Weights of a small multi-label image tagger: patch size [8, 8], trained on made-up waving flags.
Rows from block 5 of a small multi-label image tagger, named by matrix and row number. Rows with one number within an expert belong to one neuron, the router's apart. Each number is 500 + 40 x the weight over its row's rms, rounded and kept within 0 to 999. All counts start at 0. Numbers have three digits each. After the name is the row's rms in percent of the matrix's.
Before each expert's rows are labels from the 100 images, of 14848, where the router gives the expert most weight on average: "peak on" is the class under the peak. Only what is clearly more common there than usual is listed. The data: made-up waving flags.
# router: router (model.blocks.5.mlp.router.weight, 8x256, trained with AdamW), inputs 222-255
# up: expert up (model.blocks.5.mlp.up, 8x128x256), inputs 222-255
# down: expert down (model.blocks.5.mlp.down, 8x256x128, transposed), outputs 222-255

# expert 2
peak on: flag
router.2 083:544509466474510464461552540532553538476426477513489578465515498464473472467467427550506516509480529486
up.0 087:407522586541496497456535492411588501485500503515501464496525495469505443588482459500502526490509499501
down.0 090:481604538508499508468515534579504489461490491522463502500381542549514519494498500597657534533501498439
up.1 082:516463481535500490498466491513482514500502497497522490493527455421500571415377497501491501614509556505
down.1 091:517537499474493451489500499452606500503501558498516494524521495446502493496558529482508594503501496499
up.2 107:502496435524507518495492495489476493498507522522476508458500505508493483503442525490480535496496482497
down.2 109:495501509499495498526424517505492503502473577494504506500445502499493464473501495505500493525500493504
up.3 166:533375501500504507499500483512501499500499443522531475500500485511488505516499500505503505424504471510
down.3 150:500504491499558547505521594455500500505561453489509448500502500500499520437495500499453509491518501490
up.4 060:445525498513495490587505495489500498493504498500500497560461595512505498451484613496472501507477514522
down.4 056:500476529498523462445503481470509488491498503492500498497597501495472485480558421500501494575514486498
up.5 105:499440477499504502469500460603499499503473609462450536499503501504500501493523491499484509498482609509
down.5 103:496507531472491518496388482500503497491482355478526500504507505498497542503499493530499506502508481500
up.6 099:474500507503550496501501484495537521499497503460517598497491527458506485474528434505506503499500523394
down.6 092:499527494481500493509513557495480479499473502443528499500502504500490466501498524497500510447569493565
up.7 122:493486464485500500554587483441510501513498523479498500486517481442515555463617495618505508534507499479
down.7 132:473518539502496500439556501500500602444500491492501520496501525461501510502609452503514504519468450501

# expert 5
peak on: backdrop
router.5 082:484513528497479458432514463555496531422609451434421513461465464511549580551511569522551457494506559458
up.0 112:495498472532500489500495494465506500499510476467496519504490473493505485503570493494583491500498555499
down.0 087:500526509475502504464502523557490483494503499500508506499511502493509501458448493497407521503499507456
up.1 048:516497508505496477469499495494522532520548502511491524524499501482448457500499497491496499545388493496
down.1 043:526503438520497500510502527495504470400491505499499498492476490500512508510494498493488499487574490516
up.2 106:491514518498461562499512523494501506498476547510507498498407528489495461499279481474506513524506494484
down.2 092:500497430500506400501487500501483500475503497500534553483505490497501461501789508562467513462495507497
up.3 050:498534501505499736500519495499527511468495498499495506492489528485498504496498499531502499509486455509
down.3 052:501490526502497245501504548499440505524491505480503501572412476484517483483495498463492486506500488502
up.4 067:520500497485515501500500476512465503434498499503507501501513504495513490481490500493487504578509502505
down.4 071:513501513500500500485488503469506505551519498530500506480518501497497508509500506583495466494500501444
up.5 057:449491492476366566499482499507622509512491467447535498290490491469501504470480505495518497399505490505
down.5 093:523499463544530484500518500492438449503505501536497500999501500497534502555525498514502489497497498503
up.6 111:496494471501512550515424500502500493552527509518499524500499497499501499500507498499492502494500521585
down.6 098:500522498466444405465535483506490500504504499608471500496490500508534509506520500500473475504500500496
up.7 117:480500507528503503499648508498503473500501501427500497433501498498544507497540483500479505775500501489
down.7 105:474501501495500496469482501484503479501503501554499501821505501500499473506467533487502501307486504498

# expert 4
peak on: backdrop
router.4 085:392508498543534452491492466511422444447510471451534486487495550457487474515549484482543518565494482460
up.0 058:500500510500499505499505499497499541512497508501478497568483509384547524598469495500505502501500506515
down.0 074:500524516507575501500473470568521499414419518482412499551465424544499498502399499486446472512505491475
up.1 102:501670500500501500535509499514559498501505439496503507506514545499501486499505459555494472485500500499
down.1 119:503499495535500501484535477505614500500489516519492475482496499493488601500551420495518506487500499500
up.2 197:497495608485529490599498479499522466467497599526471500517500496502497497514492613496521501500609496500
down.2 132:507502501497431462456635491447506512484488500541482500495512499489500510531581489482616498494502497500
up.3 016:501497502489502499501508498495499681497503497475584531378504567516501499499471479500509504591496486502
down.3 020:500505501490500497512473497500410498504483488499296500500407500501406502500416500503566500501500500497
up.4 015:502501503502500499505501502503511502500500498499621499555500512500500450532490526484500499404503499500
down.4 020:500507500501502492496501447217499496499494497499510500499500499500500500454504498509500499500500496500
up.5 056:500501496502494499500570500722496491500500559500501504500496501500497501500499474499505501503501507489
down.5 058:500473500498623491470515476522488499500501501511485508500496499500514513520328505506496502532511500500
up.6 207:565507504498499627481470468497507501516515481465390519502500498500500499491549496463503484522499501511
down.6 149:491504511505505502504461528603571500483497491508554480496495509484418500512498507478526493500499501499
up.7 255:500527515468507493440509530529488504520540489512475505503501504494502527494497510534525466498514528506
down.7 355:500410503500502474524590496500500494527491504492500517530493458499586498539500501481499500481498500476

# expert 7
peak on: flag
router.7 096:490554531520476534552452482525555483507497480546541532517474513533496525418467577497494499516487484443
up.0 105:586500497486504531502491508469525492478410407500496384549484471466549673500484506498515527501497506500
down.0 097:568536500505507473451513493501542444500477565524413541503416494516500456476565499495479416503586457498
up.1 065:487477504510501469410616483493504505493543503518414443512481498453501488492569468521477484460505486511
down.1 057:504530499471504608557488525508498624517498483510480500497512520505499492474503531493435512497499500448
up.2 047:505458498603494500502574502499503579561487501493492405499498486457500509501597394501491483424508537508
down.2 052:493503500476559488510474499546490498532536460503568533507498498500499500501494502502498505480453495511
up.3 069:493482500493619605408441519509501513485411624497493489480502476516518482521508629484509461506490441510
down.3 063:503512500496311413500499499390501499562500294474477498500508512500437500508501388509502500517469531501
up.4 145:549578502502463531495473500492500495436499532522504537506504425508462491510506500507460440478501497479
down.4 113:500506517513510515435505596507501501635501500500501488500496447464482502669501506488643560438545518469
up.5 053:502501542510499494494500481495504491495574574501682497550496526540516499473573422492276496347553423487
down.5 075:500536503481465512585535500471501514588504500522516499495585495494498499500512499510568485478347500530
up.6 107:493549523470503509361504452500502553499501499499511499451425420500496517400484500510471455417494549457
down.6 101:490502535638495502497498647514489504535430503569502500501505501495501500544533507500506499500566460496
up.7 087:505499346501516452500606501487365500510430509476498463503514526478528499498485497520482488489423465500
down.7 076:517630501493482554461244445496500555511469504499494504511495507500489490502516514429589491505479498475